config.toml
arch = "unet"
model = "class-conditioned image diffusion model"
dataset = "dead-leaves pictures: piles of overlapping shapes"
train_examples = 145000
image_size = 64
horizontal_flip = true
conditioning = "class"
objective = "edm"
cond_dim = 192
targets = ["size"]
num_classes = 3
cond_dropout = 0.1
norm = "groupnorm"
hidden_act = "relu"
weight_standardization = true
pixel_unshuffle = 2
widths = [64, 128, 192]
blocks_per_level = 2
scale_shift_norm = false
attention = false
upsampling = "pixel_shuffle"
init = "kaiming_normal"
residual_init = "zero_last"
optimizer = "normuon"
muon_scale = "original"
learning_rate = 0.034
momentum = 0.95
nesterov = false
orthogonalizer = "polar_express"
adamw_lr_other_params = 0.00073
adaptive_grad_clip = 0.02
max_steps = 18600
batch_size = 256
epochs = 32.8
lr_schedule = "cosine_restarts"
final_lr_fraction = 0
warmup_steps = 1860
weight_decay = 0.02
adamw_weight_decay_other_params = 0.05
Rows from block 3 of a small class-conditioned image diffusion model, named by matrix and row number. Rows with one number belong to one channel. Each number is 128 + 24 x the weight over its row's rms, rounded and kept within 0 to 255. All counts start at 0.
After each channel's rows are labels from the 100 images, of 14848 (inputs lightly noised), where the channel reaches its highest value: "top examples" is what is common among them. Only what is clearly more common there than usual is listed. The data: dead-leaves pictures: piles of overlapping shapes.
# convs0: first 3x3 conv (model.enc.1.1.convs.0.weight, 128x128x3x3, standardized in use, each kernel summed), inputs 0-127
# convs1: second 3x3 conv (model.enc.1.1.convs.1.weight, 128x128x3x3, standardized in use, transposed, each kernel summed), outputs 0-127

convs0.17 [147 149 113 179 106 153 146 124 154 143 112 160 153 127  97 123 149 136 144 145 134 141 158 125 147 142 131 114 161 131 133 135 161 112 125 143 121 172 153 136 132 101 116 177 114 134 123 125 171 126 117 124 128 130 131 110 137 113 109 125 152 104 138 109 109 129 146 147 102 180 169 128  96  90 122 108 112 132 107 100 134 122 143 102 145 109 128 162 109 120 123 117 116 119  80  91 102 135 144  33 135 168 105  80  84 128 144 124  64 188 154 142 149 110 119 104 116 128 108 112 143 126 165 132 102 107 136 124]
convs1.17 [109 120 153 141 109 104 115 122 109 109 114 145  87 159 128 143 128 123 135 149 107 133 138 124 135  88 129  69 143 135 105  93 114 151 108 149 159 100 136 112 130 116 125 118 150 116 120 125 143 115 138 150 159  82 123 141 138 116 129 135  66 124 128  81 120 122  98 104 150 203 163 137 148 142 104 104 123 104 114 136 136 123 180 160 120 123  78 141 142 149  65 131 166 123 145 140 128  94 130 123 118 189 123 120 135 134  96  89 159 155 118 152 132 108 139 119 113 130 103 111  91 171  65 115 124 129 126 119]
top examples: grey

convs0.95 [140 124 131 107 132 141 125  90 125 122 133 118 141 144 151 113 127 132 172 131 121 126 148  79 134  95 115 124 139 109 148 111 103 117  92  90 149 115 126 113 106 144 121 123 168 118 139 183 163 125 105 208  95 172 132 123 111 128 143  83 147 107 150 126 160 118 128 121 138 145 136  93 141 131 116 125 116 156 103 155 114 106 122 179 155 109 166 116 129  97  83 107 124 155 141 147 135 138 126 140 125  85 136  81 134 113 124  99 109 117 137 163 120 114 132  96 128 135  67 135 151 121 132 171 154 110 154 198]
convs1.95 [156 115 158 168 149 143 165 111 132 116 148 105 141 119 159 150 172 132 129 117 157 134 110 185 148 185 122 119 105 124 138 136 160 114 152 129 146 134 131 134 142 136 159 128 175 149 152 139 138 132 149 166 105 155 135 130 172 130 123 119 112 139 126 133 123 163 122 125 128 102 137 185 140 109 146 133 145 130 121 147 137 127 119 125 222 102 129 177 110 143 119 140 128 122 138 138 142 175 106 148  96 134 138 143 110 105 111 124 142 140 147  96 149 139 146 119 152 131  63 110 187 143 127 135 111 126  69 105]
top examples: textured; large pieces; vivid

convs0.27 [120 151 123 130 138 143 134  36 116 122 122 141 132 150 124 134 134 134 105 127 138 127 105 146  74  78 134 127 122 116 146 103 136 127 109  88 142 130 138 128 132 109 134 127 113 128 125 113 157 143 144 120 125 112 138 134 146 144 140 134 164  86 134 118 139 139 152 132  64 152 144 120 133 181 135 145 129 113 146 133 128 133 137 160 149 125  64 108 168 103 109 142 146 184 129 140 141 134 125  58 136 128 118 154  94 130 128 154  67 221  92 136 132 138 113 123 105 123 124 139 130 158 117 122 132 125 115 141]
convs1.27 [114 129 111 127 110 130 121 138 117 117 123 145 134 130 121 148 121 130  99 153 108 135 162 119 163 128 176 174 148 136 111 194  75 105 102 193 131 152 123 110 101  95 132 149 137 109 104 119  96 111 104 125 116 113 119 130 151  95 107  88 156  94 143  81 177 142  75 146 141 163 145 104 132 187 144 135 107 164 144 150 149 108 147 106 127 145  69 123 137 120 149 113 121 159 137 146 133 135 102 110 126 134 130 138 101  97 113 131  82 131 124 121 179 113  80 141 146 141 115 117 113 147 111 104 135 113 132 134]
top examples: grey

convs0.36 [132 118 137 131 166 145 142 128 132 132 156 114 129  99 106 148 126 133 151 109 139 129 144  38 108  96 131 114 134 119 157 137 123 118  74 110 150 116 115 129 125 103  17 137 133 128 129 168 156 146 123 145 117 140 124 134 193 145 107 116 130  94 122 109 129 128 138 130 107 149 111 170 132 119 134 132 121 126 135 119 124 125 135 110 152 137 133 155 153 161  98 121 122 102 118 140 127 127 134 108 136 113 108 127  98 114 126 110 150 131 112 133 130  89 158 116 136 146 155 131 230 114 133 131 132  96 176 135]
convs1.36 [133 117 130 112 137 127 100 122 129 116 132 137 137 108  97 150 117 114 150  99 151 158 150 166 113 171 142 119 141 132 150 162 139 121 156 102 166 110 109 117 137  84  82 136 116 131  97 110 126  92 100 151 129 151 154 151 169 116 100 135 140 127 190 145  74 117  84 163  91 134 158 107 116 125 132 103 116 147 125  89 137 124 153 158 192 120 144 103 102  93 145 128 120 131 132 108 130 139 150 105 131 147 171 131 132 129 141 134 140 119 119 154 140 113 126 142 146 116 146 109 202  75 138 161 131 151 167  93]
top examples: vivid

convs0.94 [130 147 128 126 102 132 148 129 126 124 148 133 129 138 115 130 131 115 152 113 132 133 117 105 139 109 116 137 134  87 110 109 124 125  68 117 110 100 128 122 121 169 172 109 137 113 104  86 130 128 123 178 111 101 135  98  94 121 132 159 132 155 135  99 135 147 136 151 122 126 135 102  96 159 115 142 127 143 140 186 131 143 127 137 113 126 147  77 138 152 110 116 137 180 120 138 130 178 122 167 122 142 104 132 113  96 153 156 133 134  28 116 115 116 132 132 140 174  79 136 179 116 135 139 140 109 198 106]
convs1.94 [138 104 147 143 110 121 137 149 121 124 149  86 141 124 142 135 124 133 137 123 122 155 134 118 131 155 153 139 150 123 147 142 134 123 141 148 131 110 124 122 143 154 160 121 170 162 148 179 123 148 140 139 118 136 111 139 107 111  94 109 112 113 108 161 103 122 130 137  96 136  96 162 108 117 168  72 122 134 151 173 115 149 115 116 151 127 132 190 103 113 134 142 100 138 126 126 117  94 125 147 134 127 112 126 124 181 129 135 112 130  10  75 145 132 128  87 119  95  91 131 151 124 156 163 151 127  89 100]
top examples: vivid

convs0.118 [133 135 143 116 130 112 111 144 122 124 106 116 101 139 125 128 125 112 119 126 123 129 150 171 126 125 136  72 127 179 171 128 122 132 175 133 168 156 138 103 141 107 117 144 116 130 128 166 147 113 128 108 138 109 135 126  72 117 186  95 105 149 120 117 132 125 123 117 112 165 104 111 154  89 148 119 159 125 124 142 134 129 115  99 145 163 135 137 107 141 116 138 121  77 130  79 128  90 130 130 167 120 138 125 103 113 133  82 122  99 238 111 126 139 105 131 163 156 120 130  93 101 120 137 176 140 142 115]
convs1.118 [108 146 143 109 136 147  98 175 139 121 125 114 126 140 126 122 121 130 110 132 136 129 132 132 190 145 127 127 143  52  76 130 115 133 114 127 119 122 147 113 117 127 102 136  83 123 112 108 136 111 121 102 105 123 124 151 130 119 191 126 109 150 116 140 124 134 118 167 109 127 170 121 127 124  69 118 182 124 142  99 128 150 143 146 129 102 147 130 132 116 123 136 130 133 142 118 112 151 146 139 152 103  79 125 117 118 146 142 101 124 252 108 134 123 111 147 122 160 149 126 140 136 103  88  89 109 120 129]
top examples: vivid

convs0.56 [127  97 135 130 155 118 122 131 125 129  91  99 124 126 144 135 125 132 109 109 126 124 152  99 103 159 121 105 116 106 165 125 135 148 254 155 136 121 139 122 138 107 132 152  97 140 146 118 144 136 147  53 137 161 131 137 185 149 156 157 119 125  86 162 129 122 111 125 121 141 144 130 121 120 130 126 101 120 136  80 127 119 128 126 107 134 144 165  99  41 171 118 133 151 102 134 133  87 136 110 161 134 134 125 125 126 129 165 125 138 110 137 115 128 105 144 130 122 127 138 125 108 132 114 124 154  93 107]
convs1.56 [121 171 153 135 127 154 111 166 186 155 121 105 136 113 113 156 206 147 134 140  88 101 121 130 119 100 121 141 157 103 100 127 136 161 105 129 130 126 148 156 113 132 135  84 144  92 169 115  91 179 155  91 121 124  99 169 132 152 145 154 161 124 102 123 110 104 112 131 131 132 157 117 130 146 133 127 144 134 132 104  82  84 141 100 136 152 156  89 134 147 107  71  78 116 125 134 133 165 125 131 159  90 120 119 143 116  71 120 126 114 138 127 131 131  99 113 107 115 139 160 128 116 131 134 127 146 130 148]
top examples: vivid; grey

convs0.88 [120 104 130 124 114 123 114 173 130 128 114 140 101 111 129 115 129 118 163 140 117 132 103 163 133 139 136 158 134 230 137 135 139 146 133 127 142 127 148 118 119  93 164 125 139 141 143 127 159 136 138 128 136  43 135 157  74 143  92 128 139 146 105 132 119 128 127 147 113 121 140 102 103  98 131 122 151 150 128  97 139 132 125 140 181 124 128 134 105 165 117 135 154 108 134 101 116 142 124 161 131 143 135 110 167  84 127 120  76 113 148  98 113 144 106 103 105 149  66 127  92 138 119 117 166 107 176 100]
convs1.88 [162 130 133 122 114 144 138 129 108 130 132 143 128 108 137 123 162 128 142 135 151 139 157 145 139 129 131 136 114  56 122 157 139 135 123 118 186 122 125 136 116 109 179 127 150 140  74 115 139 114 113 123  96 181 125 113 144 160  78 118 163 112 142 150 111 140 119 131 112 125 151 153 109 185 161 137 179 140 119 128 109 134 115 106 171 103 152 118 112 117 127 129  84 113 114 137 142 161 122 161 114 134 110 123 129 144 132 141 114 125  39 117 136 133 146 124 137  96 114  82 155 121 148 101  69 165 115 155]
top examples: vivid

convs0.1 [166 157 113 135 127 113 135 105 121 126 117 154 125 139  94 129 128 132 135 135 118 127 141 112 177 177 127  93 146 170 128 146 107 118 100 105 119 122 130 124 130 101 133 114 154 106 112 115 129 135 128 140 121  79 124 139 123 120 163 126 225 137 143 134 105 124 117 118 153 132 112 115 116 120 125 144 152 103 124 145 112 130 114 139 159 119 100 118 135 125 125 126 130 122 113 159 102 108 129 142 157  62 107 104 115  99 115 112 141 221 189 135 114 117  98 120 120 170 125 115 130 124  66 106 177 117 168 144]
convs1.1 [161 146 152 147 152 100 112 114  88  98 128 146 114 152 113 152 106 157 148 146 101 173 151 133 137  85 125 176 134 216 133 123 109 105 115 151 109 153 116 142 109 166 123 107  96 119 167 146 143 110 135 131 117 103 115 144 110 140 108 122 102 150 159 168 138  96 137 128 112 130 133 119 109 164 134 125 131 119 155 148 133 149 143 147 175 132 119 119 131 161 103 155  87 158 151 142 127 151 132 160 154 113 141 156  90 133 146 167 151  85 118  86  97 121  84  94 142 154 119 150 132 159 132 129 162 102 129 126]
top examples: grey

convs0.85 [102 189 189 112  91 120 132 120 119 141 115 165 130 152 163 110 116 113 171 157 124 104 141 154 159  91 123 103 119 151 135  90 110 124 103 133 136 117 109 113 125 191 111 126 128 132 127 156 141 126 123 129 112 107 128 117  77 117 154 129 142 152 143  97 127 118  94 154 121 127 113  63 134 122 103 131 101 120 147 128 140 124 134 128 111 107 164 126 124 115 130 130 109 170 122 114 124 133 116 120 148 178 120 135 125 126 127 142 137 115  98 197  94 108 121 145 141 140  66 133 176 111 128 121 133 134 199 104]
convs1.85 [ 96 100 101 142 142 147 131 127 160 152 123  84 130 129 164 114 147  88 119 108 167 109 121 111 153 130  83 130 162  64 128 110 152 132 144 122  94 111 145 150 135 117 109 117 147 146 123 124 126 102 133 117 121 126 162 150 133 146 135 125 171 102 131 125 139 169 141 110  78 125 158 170 155 127  84 143 113  77  98 105 148 138 138 105 168 132 124 154 118 122 115 143 133 103 157 119 109 150  96  99 159 156 119 113 147 116 133 111  84 141 114 125 171 173 151 161  98 123 103  94 104  86 118 131 129 151  93 173]
top examples: shaded; cool

convs0.123 [118 145 115 155 134 141 133 106 140 129 102 122 142 138 179 144 137 129  77  96 133 134 123 159 115 163 139 102 123 143 127 127 108 134 119 145 126 149 145 106 139 155 148 136 172 146 143  81 102 114 133 106 159  86 126 128 136 115 178 139  85 136 129 167 132 139 129  91  55 142 123 103 120 134 142 135  97 145 142 124 115 146 147 135 112 125  66 108 151  84 122 147 136 175 124 131 137 130 128  70 122 122 123 120 144 154 136 168  88  66  77 156 146 150 108 156 147  89 118 128 152 105 132 143  99 138 143 151]
convs1.123 [109 164 124 136 114 114 120 158 112 140 151 163 115 144  98 125 124 149 138 126  87 128  91  90 108  68 142 168 119 119 130 118 101 135 105 142 105 145 148 145 102 150 120 127  77  83  85 135 146 122 133  85 114 111 126 182 135 124 159 108 148 134 155 115 157 116 114  97 105 163 109 121 127 128 121 163 137 103 143 131 131 129 150 152 148 154 120 114 153 167 161 130 112 105 129 140  69 143  79 109 128 119 124 150  96  95 104  98 125 144 125 147 112 164 111  97 136 110 156 160 162 188 102 131 116 133 140  88]
top examples: grey

convs0.37 [134 111 118 121 140 123 112 129 121 124 209 109 129 137 154 119 121 116 128 123 115 117 125  81 120 149 129  69 157 137 146 141 139 121 150 122  99 122 127 188 117  81  88 112 127 146 148 110 102 136 140 175 114 121 126 124  81 130 124 129 121 141 172 115 144 114 122 140 116 134 150 203 142 143 123 140 122 129 112 120 120 111 120  97 145 126 134 148 117 156  59 114 117 127 128 136 139 113 129 122 116 130 116 153 140 199 117 144 121 137 119  94 128 124 190 115 140 115 209 118 123 133 127 118  99 119  83 133]
convs1.37 [142 127 134 139 107 140 118 130 106 117 108 160 144 116 174 129 124  96 108 142 167 117 143 138 123 135 121 121 100 144 136 132 136 153 195 135 114 106 147 135 155 133 128 132 158 118 122 105 145 150 137 148 139 116 131  52 164 159 118 148 144 124 127 157 159 145 120 146 103 122 187 172 123 168 118 147 110 164 111 153 127 159 141 121 119 125 162 158  87 114  92 136 136 147 109 188 145 166 145 187 129 174 141 126 115 139 142 117 104 102 135  98 108 112 157 172 114 126 117 120 128 108 141  97 128  74  98 102]
top examples: small pieces; ring; frame

convs0.102 [174  89 164 116 111 123 121 126 120 117  98  83  86 190 148 147 102  83 110 133 100 112 139 150  91 120 135 140 108 122 135 109 117 139 100 119 141 129 134 135 128 142 141 136 142 147 141 115  89 134 121 117 116 116 122 150 133 145 135 136 116 151 130 192 122 152 163  98 150 104 146 101 140 139 148 134 152 105 133 104 131 102 136 125 128 132  71 101 136 108 153 135 116 131 115 168 138 115 109 173 131 167 141  97 114 131 126 178 181 101 143  97  80 184 123 126 149 151 125 135  95 150  98  83 125 146 117 169]
convs1.102 [130  78  45 103 113 175 132 107 128 129 146 128 183 117 140 118 111  95 127 124 133 133 145 148 112 142 125 135 109 148 138 127 125 103 121 100 155 115 128 124 144 132 146 126  85 146 138 153  87 136 152 107 137 125 155 109 125 164 126 142 167 130 114 159 149 150 141 166 128  69  98 112 118 101 130 154 130 139 120 144 121 135  99 115  97 128 124 109 134  95 138 120 169 116 116 108 136 153 177 149 154  61 132 108 148 121 150 148  99 172 107  94 111 101 109 131 164 148 133 138 166 126 167 173 130 154 151 120]
top examples: dark

convs0.114 [118 103 138 123 133 126 126 121 138 115 153 184 111 129 176 121 120 115 138 126 128 116 122  45 172 166 116 111 119 132  89  90 159 121 153 136 136 123 114 167 119 111  96 127 128 146 149  94  89 132 119 109 120 132 141 117  65 129 140 134 119 113 129 186 134 130 134 161 114 123 158 162 118 148 119 120 120 148 130 133 134 122 132 137 114 121 130  96 113 118  95 123 135 177 126 144 128 121 137 124 127 127 138 113  97 158 139 146 151 152 140 174 136 148 150 119 112 116 145 132 127 152 140 133 125 143   9  87]
convs1.114 [ 89 144 145 108 168 108 137 136 154 121 159  86 146 134 146 141 139 147 103 110 139 144 172  57  94 156 126 119 165 130 111 139 172 117  95  94 132 126 121 135 138 205 137 125 136 122 136 127 138 116 114  82 104 136 159 146 200  86 140 144 119 148 125  90  82 137 124 104 155 113 151 117  97 106 164  82 145 126 130 113 115 150 113 105 119  70 147  96  88 133 155 145 102 134 131  86 122 131 136 124 131 114 146 127 129 161 139 138  99 133 126 113 162 118 144 141 101 117 137 116 129 117 125 151 118 138 119 126]
top examples: textured; vivid

convs0.93 [127 137 150 127 119 127 119 111 136 128  86 104 120 124 147 126 122 130  70 128 130 126 144 113 123 169 121 147 109 103 139 127 145 140 248 161 123 135 132 112 134 126 161 147  79 131 112 123 155 129 133  52 128 155 132 133 172 138 163 145 126 129  91 167 120 118 106 113 110 119 132 114 125 114 135 126 108 127 125  69 127 123 128 131  98 151 147 147 135  46 200 119 116 151 117 139 120  88 136 135 164 111 128 128 125 131 140 145 119 121 113 142 132 165 105 139 128 125 107 138 134 122 138 129 128 146 115 110]
convs1.93 [109 127 139 149 139 128 134 111  98  97 152 104 133 120 154 168 137 121 102 139 135 157 135 144 149  99 120 127 135 113 128 120 126  92  28 147 122 131 111 136 122 136 149 151 106 136 114 126 136 104 125  18 122 107 175 153 151 112 131 138 143 120 101 133 108 131  93  90  92 134 143 137 113 115 159 124 128 110 101 130 157 144 142 115 125  91 129 136  87 172  77 174 138 152 159 108 153 138 116 116 160 134 123 132 129 107 158 102 152 103 137 115 149 119 119 141 144 119 136 116 162 114 144 101 117 115 144 159]
top examples: textured; vivid

convs0.43 [130 153 127 117 139 126 116 140 112 118 182 163 130 132 120 123 119 115 154 125 121 112  97 150 134 108 148 106 144 129 116 127 126 113  30  92 140 103 109 165 107 124  98 108 153 127 140 147 122 133 144 206 102 110 162 101  97 134 122 106 135 110 168  80 132 123 135 154 107 122 141 136 139 130 109 146 132 130 122 146 128 127 112 137 156 110 179  93 144 180  56 113 104 137 145 123 135 179 122 145 101 127 116 121 119 138 115 108 157 148 137 124 130 115 170 106 122 131 115 129 118 137 140 135 125 101 199 128]
convs1.43 [113 114 141 119 133 135 147 111 135 132 129 114 145 126 147 139 114 137 115 132 110 127 133 138 147 112 129 124 116 141  94 100 132  95  28  90 124 107  93 132 109 115 153 148  50 127 130 131 136 105 117  70 139 104 104 142 134 124 109 145 125 124 122 124 104 130  89 143 127 134  77 127 100 100 157 109 118 138 150 167 132 147 103 178 151 114 168 129 185 143 120 117 127 124 159  97 128 131 131 129 117 164 134 148 106 104 156 113 101  87 135 150 175 129 151 102 144 128 177 133 148 110 108  88 144 155 154 150]
top examples: large pieces; grey; vivid

convs0.75 [157 140 137 131 140 137 126 138 133 135 137 166 146 141  81 141 131 136 130  94 124 132 153 166  99 118 131 138 110 139 149 113 107 134 115 130  79 109 122 114 124 191 138 130 222 136 101 120 113  93 108 127 130  88 138 145 128 113 128 116  68 137 126 133 135 129 133 125  75 109 135 136 113 154 118 118 126 183 141 132 135 125 139 175  68 150 136 116 132 147 112 121 132  97 123  57 136 156 140 119 162 103 125 131 118 124 139 119 141 103 148 104 137 153 122 126 121 115  96 111 141 192 112 131  93 129 182 117]
convs1.75 [159 115  79 120 147 129 126 118 159 135  89 128 130  91 127 121 120 105 136 116 137  92 144 131 132 153  99 109 131 119 119 122 140 168 156 107  77  96 125 120 149 126 134 123 190 138 152 113 136 124 130 159 154 122 164 160 160 121 151 130 136 135 119 144 131 136 141 125 125 194 170 141 144 116 102 119  72 142 107 111 119 124 130  79  55 131 137  96 104 112 127 133 129 136 147 166 135  87 150 129 171  89 137 137 129 136 119 137 135  87 130 149 169 148 137 161 120 105 102 108 103  70 147 100 110 105 136 153]
top examples: grey

convs0.42 [113 134 144 125 110 125 116 128 128 105  92 103 123 134 135 122 108 131  86 127 125 122 165 121 117 178 123 140  91 119 157 109 154 134 226 171 123 151 123 120 134 123 157 142  83 143 145 135 172 132 151  74 138 174 132 156 168 138 166 164 150 138 120 161 110 114 123  86 121 130 153 127 125 103 123 114 143 127 104  85 127 106 123 100 130 171 162 135 103  57 197 100 130 151  98 143 107 101 119 124 127 147 133 100 123 123 108 152 122 129 132 147 121 141 111 111 108 129 119 121 121 119 117 136 108 129 112 113]
convs1.42 [115 115 146 112 129 135 154 130 155 152 109 122 140 153 114 126 112 163 147 124 106 130 170 121 100 135 124 100 108 147 110 142  91 135 144 162 129 113 147 117 115 116 118 134 115 154  97 138 156  89 120 226 126 143 173  89 127 103 120 131  97 133 199 151 166 131 127 114 133 126  96 111 135 117  68 131 121 130  58 118 139 114 111 159 105  90 154 141 148  98 153 111 168 127 144 114 138 120  58 134  97 121 121 135 122 122 131 140 148 138 130 144 134 132 148 163 143 137 148 117 101 144 127 161 130  99 138 114]
top examples: vivid

convs0.100 [127 153 109 148 137 154 134 105 150 136 130 176 164 132  98 115 140 132 149 147 146 145 139 182 108 128 137 141 105 124 142 113 113 137 101 154 143 124 127 116 118 125   0 137 153 113 117 101  67 131 130 117 127  58 113 152 167 130 127 145 116 144 151 102 122 122 126 118 101 114 132 129 129 140 135 125  96 133 138  85 143 101 146 165 148 132 122 105 158  66 114 137 126 154 123 171 129  99 135  98 128 107 119 144 139 157 137 129 131 111  99 128 153 117 140 147 117 116 146 115 181 129 147 130 130 138 117 116]
convs1.100 [107 108 105 123 103 133 114 145 129 116 193 129 141  52 126 136 109 137 122 143 101 152 103 100 125 147 152 135  99  98  90 134 129 127 120 150 184 145  93 140  98 131  51  96 116 132 112 160 110 121 142  59 141 116  88 124 106 142 140 108 118 114 118 115 141 124 140 139 131 110  98 121 124  77 116 133 110 103 149 129 161 127 137 140 181 129 116 147 105 153 153 143 142 100 154 132 135 175 134 117 110 107 120 149 107 155 123 136 154 122 130 145  92 127 110 114 135 148 143 120 178 118 149 141 139 109 184 122]
top examples: grey

convs0.84 [119 150 120 142 124 144 136 120 141 149 118 183 124 154  94 142 144 132 118 134 142 147 141 189 159 139 112 145 128 141 129 115 137 130  51 137 106 131 124 142 138 182 134 130 165 112 133 137 122 130 106 153 132 136 131 100  96 114 128 137  55 149  77 159 128 122 140 145 103  99 131  69 101 108 121 125  96 147 119 132 147 139 135 155 105 117 113 141  87 157 119 133 126 165  92 149 140 148 117 103 134 117 129 140 129 105 114 168 102 114 124 139 157 122 123 132 107 111  55 113 151 141 113 146 110 113 201 110]
convs1.84 [169  91 103 111 146 113 119 119 149  85 120 124 172  74 135 128 115 139 137 139 145 142 166 140 128 149 131 112 131 131 148 168 162 102 166 107 147  96 107 128 131  87 124 146 156 155 125 122 146 112 103 138 113 132 154 140 155 160 136 135 138 112 117 143 107 115 106 159 113 153 160 171 113 122 143 122 127 129 125  80 143 141 114 123 202  82 136  72 119 107 128 108 138  93 154 116 179 124 149 143 151 116 147 123 124 129 123 127 123 107 122 110 160  92 142 133 150 127 103 126 201  88 125  93 126 119 172 142]
top examples: large pieces

convs0.33 [124 114 134 126 132 141 126 138 134 128 166 149 144 125 152 123 126 117 149 161 124 121 149   0 139 109 132 126 132 129 124 119 121 124 120 118  78 118 127 140 125 132  98 122 132 137 145 145 133 121 133 160 128 145 134 130 122 114 127 110 175 176 157 182 130 132 127 144 121 124 157 139 136 142 126 129 163 144 116 116 124 129 131 156 120 132 160 122 141 156  69 124 113 142 131 129 103 167 135  75  81 130 170 114 122 137 130  95 108 126 147 120 118 121 147 110 115  85 137 132 133 131 127  90 123 126  77 109]
convs1.33 [106 213 144 118 146 118 108 148 110 105 102 106 130 126 114 144 137 123 118 141 128 110 123  77  71 125 144  92 102 158 149 148 132 151 183 136 148 155 121  99 113 154 121  91 134 111 107 138 144 166 116 165 138 155 123 123 189 126 158 154 115 139 170 140 129  81 121 140 138 161 144  94 113 126 131 129 122 114 129  99 122 145 132 119  78 126 146 105  98 124 155 131 138 114  88 120 130 152 139  92 170 108 153 132 118 114 119 153 120 171 137 135  93 135 104 154 138 142 113 154 100 148 138 171  87 130 159 124]
top examples: textured; vivid

convs0.13 [166 135 116 128 127 124 124 114 123 126 110 140 102 126 133 128 132 135 111 160 121 133 109 128  98 170 130 150 137 168 123 158 127 125 118 139 131 100 129 117 141 132 115 110 160 129 127 127 160 134 129 127 123 102 116 109 130 135 150 114 207 127 123 129  96 127 116 110 244 157 153 129 136 141 118 135 151  92 126 131 111 130 119  84 143 109  68 116 109 190 125 123 122 121 154 136  97  95 119  48 127 127 119 142 103 122 115 159 158 200 114 111 133 141 111 109  99 148 124 129 109 117 129 152 119 118 113 126]
convs1.13 [ 76 138 119 110 146 140 152 124 129 179 132 115 105  84 124 108 148 109 144 104 137 124 129 134 103  82 124 125 111 138 141 152 105 119 115 164 122 112 130  92 116 108 124 137 163 141 131 117 135 105 113 155 129 139 124 105  98  99  94 109 119 100 137 122 127 145 104 129 209 125 109 109 124 144 119 126 103 146 124 120 122  91 134 129 146 146 101 173 153 148  82  88 138 158 153 104 110 149 134  54 111 111 166 142 118 106 119 153 136  93 178 157 163 145 113 147 135 123 144 103 126  84 130 155 107 171  86 113]
top examples: vivid; cool

convs0.121 [116 154 127 126 175 116 114 129 143 129 120  94 126 126 255 120 121 117  99 138 123 125 151 138  95 126 113  95 114 140 151  99 126 131 142 139 123 135 142 115 135 110  95 132  85 128 119 178 130 117 114 108 140 156 121 147  96 118 125 120 110 133 136 209 135 143 127 101 101 141 127 181 131 116 138 116 122 107 133 121 134 133 124 126 126 124 107 110 118 109 114 136 122 126 114 149 156 128 134 120 129 124 146 137 136 168 152 102 104  75  99 133 131 112 112 144 146 153 183 135 128 130 130 137  91 160  68 129]
convs1.121 [113 168  91 138  94 143 125 120 133 131 129  86 122 138 255 134 147 113 119 139 142 109 106 127 131  84 133 136 118 140 148 122 115 136 120 104 125 126 133 124 148 135 109 129 103 103 100 132 110  99 121 134 133 119 140  93 137 127 124 152 130 138 135  97 120 142 146 137 124 117 126  71 115 129 151 135 120 140 127 161 149 128 138 147 143 121 153  88 118 117 145 111 123 119 134 187 120 130 137 145 132 125 133 131 130 158 108 136 127 115 121 197  77 154 142 146 154 120 169 113 140 100 129 159 132 146 151 120]
top examples: textured; vivid

convs0.0 [165  97 140 110 129 118  97 108 113  95 129 152  92  98 101 106 100  99 155 144 107 109 114 100 172 152 105 151 161 178 119 122 110  98 127 108 104 132  97 115  90 146 125 111 147 119 114 172 149 127 125 132 106 165 116 120 126 120 163 102 205 153 123 150 130 114 118 133 158 122 128 123 111 145 124 137 161 117 102 155 110 114 107 164 117 125 186 122 110 142 130 105 126 109 113 132 117 138 116 171 143 129 149 126 123 105 103 132 198 203 138 121 121 142 129 103 121 162 130 113 120 156 118 151 135 120 143  82]
convs1.0 [129 202 149 143 139 112 126  87 135 121 149 134 158 143 126 157 131 141 129 115 121 116 135 124 155 161 131 119 112 136 121 136 129 132 141 138 121 158 136 140 136 133 106 154 104 133 120 141 139 123 141 106 127 114 140 151 147 148 141 114 119 137 119 123 172 141 116 147 142  81 157  92 153 136 131 143 125 124 112 163 175 128 142 115 109 139 136  90  98 169 119 142 100 162 148 121 153 172  75 213  69 135 123 152  92 154  98 179 101 146 125 135 144 129 125 144 152 132 130  93 121 170 127 108 129  92 148 194]
top examples: textured; vivid